python train.py --model="image classifier" --train_examples=97500 --image_size=24 --norm="layernorm" --head_dim=32 --width=320 --mixing="cutmix" --residual_init="none" --muon_scale="spectral" --nesterov=true --batch_size=384 --weight_decay=0.05
Rows from block 6 of a small image classifier, named by matrix and row number. Rows with one number belong to one neuron. Each number is 128 + 32 x the weight over its row's rms, rounded and kept within 0 to 255. All counts start at 0. Numbers have three digits each.
After each neuron's rows are labels from the 100 images, of 14848, where the neuron reaches its largest size: "strongest on" is what is common among them; "lies over" is the class under the peak. Only what is clearly more common there than usual is listed. The data: renderings of 100 made-up gadgets, each built of a few solids, in any pose.
# gate: MLP gate (model.blocks.6.mlp.gate.weight, 848x320), inputs 240-319
# fc1: MLP up (model.blocks.6.mlp.fc1.weight, 848x320), inputs 240-319
# fc2: MLP down (model.blocks.6.mlp.fc2.weight, 320x848, transposed), outputs 240-319

gate.130:056097164100134173062153182159156112119088165044088061120095159123176113148054121073160089120135108129048083132186078148133140093120149159060130128098150180131105138092156126094110130164071164122114107138106096116137146131130117125173099166
fc1.130:149131153107172091158139125095127154093133186112157220100118130128096148143128112137128146139078116065137141119145091106098139196112132116123142053171151119108115072131123158168137142124120130161154138174129114128152111162149136141110164062
fc2.130:123168105113084143147126148199179105147088143069180093152080164096103107136143114139112122174122092121160094149086175138066123160130124127089120119144145173177162096062093130101195147113124161118104182118102159183100093129174122119046127104
strongest on: white
lies over: main colour

gate.444:135099192126107159094211088128144132060183113138145101154161172125131151135150143109144150101138102141092116124132159184093105130153131116131131098163138170135087063161111108092141119084113108136145145194124145103114086113102110151131098080
fc1.444:092103169127145170145192155142130117145143149106116062163175133087093088170106132137097152131169159115139118108145178117139179108093157181127097091171158057159163082117131130145140115179123158105160067047145144101137153108150162115147092119
fc2.444:107076145116186131153169129124146174126146085116101152178137184135179185070145151139162131136161108116175123106119133175139119121090105116138119176093149147146215097066117146094178173135127105097154165161143096139085168128135108143138128159
strongest on: yellow
lies over: main colour; second colour

gate.742:127059162127086094118084097137167147122170196120081075152135111138152102084141181134133072132188140141170091118147154113106114144115129171110111027081133068097098161150089145180130081105116062137164076083138111113132143160065143118158141118
fc1.742:136150136142137085083118166077142145102124191138093098099100104122121126112194084122183176094139134113185130169175118112110082171142159122121112045117118064158210114114107091127146098109122134180125088017115129161117133145106131130132151081
fc2.742:093116112148150114124131133100163104128142119116132100064117091118148117146089133087107156112129181086057142142130120173118066157142148142136101163152113066127132147144128119135131124140088081145142076104103088151150138159146122168105079134
strongest on: purple
lies over: main colour; second colour

gate.218:136182137116126114112140119151147146143108173081103125095167127123166137069134114177132100080065121136162156161116124086105104138137133177060126157111050093194126148125156111153136049105194130092096164093098077095109134144086135146126111169
fc1.218:138095116152106116101130147117107137093156119186184099142110135134146109194120106062160175157169172142033099134167134164110078154181086141120154157156145199089162159169118117104099188111120129110153102125143088137168150154153150135099138138
fc2.218:071167107157107145131104170143160076116102096085163212119142136029178112123188144182112145110092121144130171143141129127144161087099117172099129139119145132131173098055108067208128159132169190109123160131114103114128137048166146119111163168
strongest on: purple
lies over: main colour

gate.507:124212083113116150108083092117167155111108159123150137139166183123109164156165101081162102104121108116160127108132151116113141196173104103126153123115137152137130126114122154120131123138116075126130102118096168107174103134205119173144074138
fc1.507:095112188097154154128110137101105147151150147171158161105088134177097130104122110198145084155090128128172112122118105118130098102160135182135149105121095098088126038118127169111185062135156122149176114118110122109122084124100179143123156112
fc2.507:128113155166181130129170155148138155123140129064159089138143118125103142098126159114132153139095087128087179197126145157164130069153169099094135174152159104214064108130170144162157120108095151222133151164126124079160152157095104138128191051
strongest on: black
lies over: main colour

gate.153:160065120107144152149092079115132146101151153123126136102122092113121185186109080101112219134127144132068178189089116184098159132129110145144126123106126076154103120131043194129141150163104129097103169179098148106142108135137144077097160115
fc1.153:123119156171124120109183169125179127069132127081129138144135124154156102065084123159133147120154131114154127118151118160131148077155086139054089084105141168177092146116181191158157120096128180121124126135116138110087123091148070128111126130
fc2.153:103127103094121169134114117095140138145107107133163121123167100088139151124093082107107135102169140069091100107158069141096057096170136070177141155056181110087081120074095111084142120083156138089102099129138084091110195094168135135188115151
strongest on: metallic
lies over: main colour; second colour

gate.394:110156118124124107147083106114107051117159155120137117144129071132149110084109171113137132197109167120137167119159155084182101147137126156107127136132126114157128125092090128167096141137061136136161149122113111126118143124147146097092166116
fc1.394:123149114146148170093124185120150135111105092125136162077168120157116103152072074105062094129111134152120105134136119152100109127130100125087121115119149143110117151158168150157115126099145159159177134168124141141153104105140103166091190070
fc2.394:097125161122110150109145072126162129132114196101120134206120183147150097148163092125111150097117098143142099112090128147146089137119184120123193119131119118116115143191184150121110132109209123136120157128125118111130139131153136120110135106
strongest on: black
lies over: main colour

gate.18:149063152125108128129142160121187143100085209137085127139139095097106156150090087132150188112122144136201098111114079087092156130138189111166130150140099099100080151060104140179117124140139167152186160163180141165098134084128119090140154122
fc1.18:145082120142093113161121117157163187157139074134141141158135061102160096140111094143172104101127162113148123106133122173125185105132137124113124101072135190095115081047197132195125085120125139095081119159131085165107091091151128096152120145
fc2.18:116074173127133118113140141106076129170144095141147157135091113127130064150123158182117106080149140117083157165125144081137084187102187168137118100096138080092188089099155099109127064129081091165135118114107109133128150138142119197157107115
strongest on: white
lies over: main colour

gate.408:129128169153133099107161138161204069209112138121177128195155101126185133148091102095173166134102181109101107089167132097112116150121130162115153151115183138115121154143156157169137139108113177134148106088110095127125095095135123120117166173
fc1.408:129111108125115153148093086073086200092141122128054161116069167170123101095172165210159135132154115176138185120135082096149121118088124102117152047100116137131152124136079145110146145139104118104117140113143133118112091138079153127110104170
fc2.408:160147131110129113096136107150109138076173128124137166124121140144146068154150126131116077185132167127183086086151110100157149150155117153178136140075142146144178143122119127155177102148114154168141171089059095126117118124130128162137167099
strongest on: black
lies over: main colour

gate.677:161160187145108126147172186146115135168091137096164121102123130186114117095132140132150109130207108069120163148083105173110131125212144101125160144053156111142109146097129123134099098095080026134116193159147109122175163134109148154148136104
fc1.677:155180141141071069138144125145113178234135106160146137081122159101109107125145131070122121141112105182120108074156157068170153157080164116090065136115063101104137135108117156176115116076124141092161141079135121087086105165070125095107148133
fc2.677:135086125080170092159111182092152144127104066150101127158078161156156133117165104129125143069135159089081140127094153152071123058174128111115228120148144202145091145157149089097115170154095116114174096104092167102118186115170180152099084099
strongest on: white
lies over: main colour

gate.400:134114113093107172130067107118134129033069149134158132150123137109132122103148104137117151124155163170125183152189104131140140119162086133144102134119173132118178123106157131160111189077136129159154184071122119066121126126117166127154106155
fc1.400:085139157100116132136152155116129098157062116138139132141072138151188127104135184122157079109157108180145159116190078175134143139123148098146122150116155204123212169121144160077106152101146103128116131163118115134134080159140184160145140139
fc2.400:108127204122196161095079077089151152103139184173101133079155141167150102104124069169138137132133143116113157169096067163178138130153102088099103103136134121139120153051129104127129125101124124080097125133110073091110173093083143139097165103
strongest on: purple
lies over: main colour

gate.464:134118118121159118141186097168096144165156162129088091132141113183118140131146129104142145118116174113174134129130149104163130096110132115133140088119068142127128193115132105136131076134167121149158169184097113131118130083083177187218160118
fc1.464:162152139165193128155142146093157128141153143132165110059163150124147128159112153090117166150143154161130137212103107169149152168130167138119183048130090096121120078165164087201116102148220118102135178127169130130123095141076131119036183125
fc2.464:152098116206206107135081103143093176196094186144092077135171099148112111132134131152103086166135085158148106166140177106115170132151137128149145136123155155208139164069151154097126125144126162138131119177125152137123132193090149159120112061
strongest on: yellow
lies over: main colour; second colour

gate.696:088106068137180131095167158139102086185111130106166123128126103098112104164161123159196120063114164118194151100172099171072140156156126186148131103154140128073142112149113159158109158154180166127099149117112099126148114178096129140152104075
fc1.696:102175128152089170138125141073125168103125095158128130130130182192067106087131085103137144101163115162113170103205125120144140077100084129110124065156162169105143148076155189204089112129111138186143189146165211168109117122143088141098147142
fc2.696:153104026083175072076112155169107144170152120170090149107127132119128095140089142151115129084076096080099109098098123114089129097096120134189109157128124089133128119151129090106170151083131131049100196054189134115122111073156188176143116128
strongest on: white
lies over: main colour

gate.500:170096130136089052140133071160151141094166141130183105134102114198162137080095119070084145063096134128118083133191163101107126101119155161185158143133139080131160125129153079141081120083085073128166115213102144131083071131107078103137118103
fc1.500:174098152164114102134207136136120112103158117200099125198137171148161077153145133101119165144099090078088091178195145146109125135096143134136085111106127112129167121130167081149077170165104133111134124166126090122118115174149119113130095134
fc2.500:110165128215161137161133133078157132171058096116097138121186164080185164137091113162116108143103110189117140142151123142133099121181094127080122126157140080122114089105145134152185140201138109081108110119090085082174152070171164171156083137
strongest on: white
lies over: main colour

gate.139:160124086106160088133146117191163076139125118098130104108128133100161091210117158068143128158133150102191082118140146102168161168096096086113202127152138152137105124149152130159126159177181214112095124119113128135122112141101089038154076162
fc1.139:155168175166103153160102065069086095153188088175126161163115102118158088108128107194131077141124092113085078144140130111143147147171111108099141096125073141112172159167109126163203129148126126134133108108158075087111141168137178109113081167
fc2.139:124133129140097119171110092136128113136183171150110132142122154132099123167136118101161136063173102149165122145142099129141055171090098108177170108098199093089119117101085133071095136097111147148143131123109157160166147126130105165198095110
strongest on: white
lies over: main colour

gate.490:127126069153116135119127107104068165099116136099143112115152078067170145055123128144195172102129132120145143114120134174151087126144170188146152100120078111050070079151191174147169139125118181136105131194060116117091103169095146081155121206
fc1.490:146176119066154121151131152137115125088132114077068179085104127123138122084156159140099089122097129173184154151201086156053078121189135126150140167088077151133092088151057138190163048093177123097150089116102147108133150141088167156143119134
fc2.490:095093060110087165104145130099157164091134141123178098124117161192045093161198120131136135130135161158098170127122151094112166067156060122086124123121157105136167185100150090136115214131070062089148114196145162118124142155132132064131038140
strongest on: yellow
lies over: main colour; second colour

gate.736:094132147122169069149064148159153157154098108087145137121172092113145116162150128124171091092123097112102160140146111137128122085140170076174097138052127131142109102112161107081176130154154149091098125109088088142117124108196059093143122161
fc1.736:105079155164069131127116107120054123133127150195079106099087083163125140158109126079143145096119129105113091177109085109146116100087099145109108174056123181121087121126119126153088124111153100114158146126130103097126126078092138082157099093
fc2.736:117188117121094101099160185099078125148178108144138165150157124089151104092121095080115154090128110086063049151137117135169138202122127141096144099092100165168192099103118171146141164132132103155097186054169118078178099156184095165137092128
strongest on: black
lies over: main colour

gate.678:075112152186134117124129102163167141084144109129112143134170109161095136169118151147143126094177148163092176098098124064095132113104111186082100106179130103089094152143140119133114116094099128074156156109176111093151131105118137141126117100
fc1.678:154162084116064135149134142115185160160111116100162187146169140125087144113166070122087187101106110152133149164100088160167103135156141137100148112137122160143123032137176100126076148174147132127149087176135130178164102162125152153114125126
fc2.678:091150112107133091099121082106172154123108165155161068137062150154082132132106141081127131141146110113102158104181094138132126158169101101147099118149154166116135115118063113147080127235141131145136157141132184103119158112024085135143115075
strongest on: yellow
lies over: main colour

gate.556:076176085083085085143116068179137123079135125173136166146138143162135128114183101116161102124138146134103152110125140109133160099155121106134235134137058097131142134117155128086134154139168057148093135177117073117181093164143135169162122148
fc1.556:141182103113155114107128109107103078104121137123108158133130150107078191155159121089107211133158085102146139113157085135102062078113149141172117088090108134188160144070140142134145126085131081156096167118107172157108115160118183154116155096
fc2.556:136132158116137154184087145131132161148122054135139166119114126125145110109157138089160144107162136129140067185068146170128144114093122144097089141120123133195149065097147128094175143135117140161139122100114142155182122139121138098157037174
strongest on: black
lies over: main colour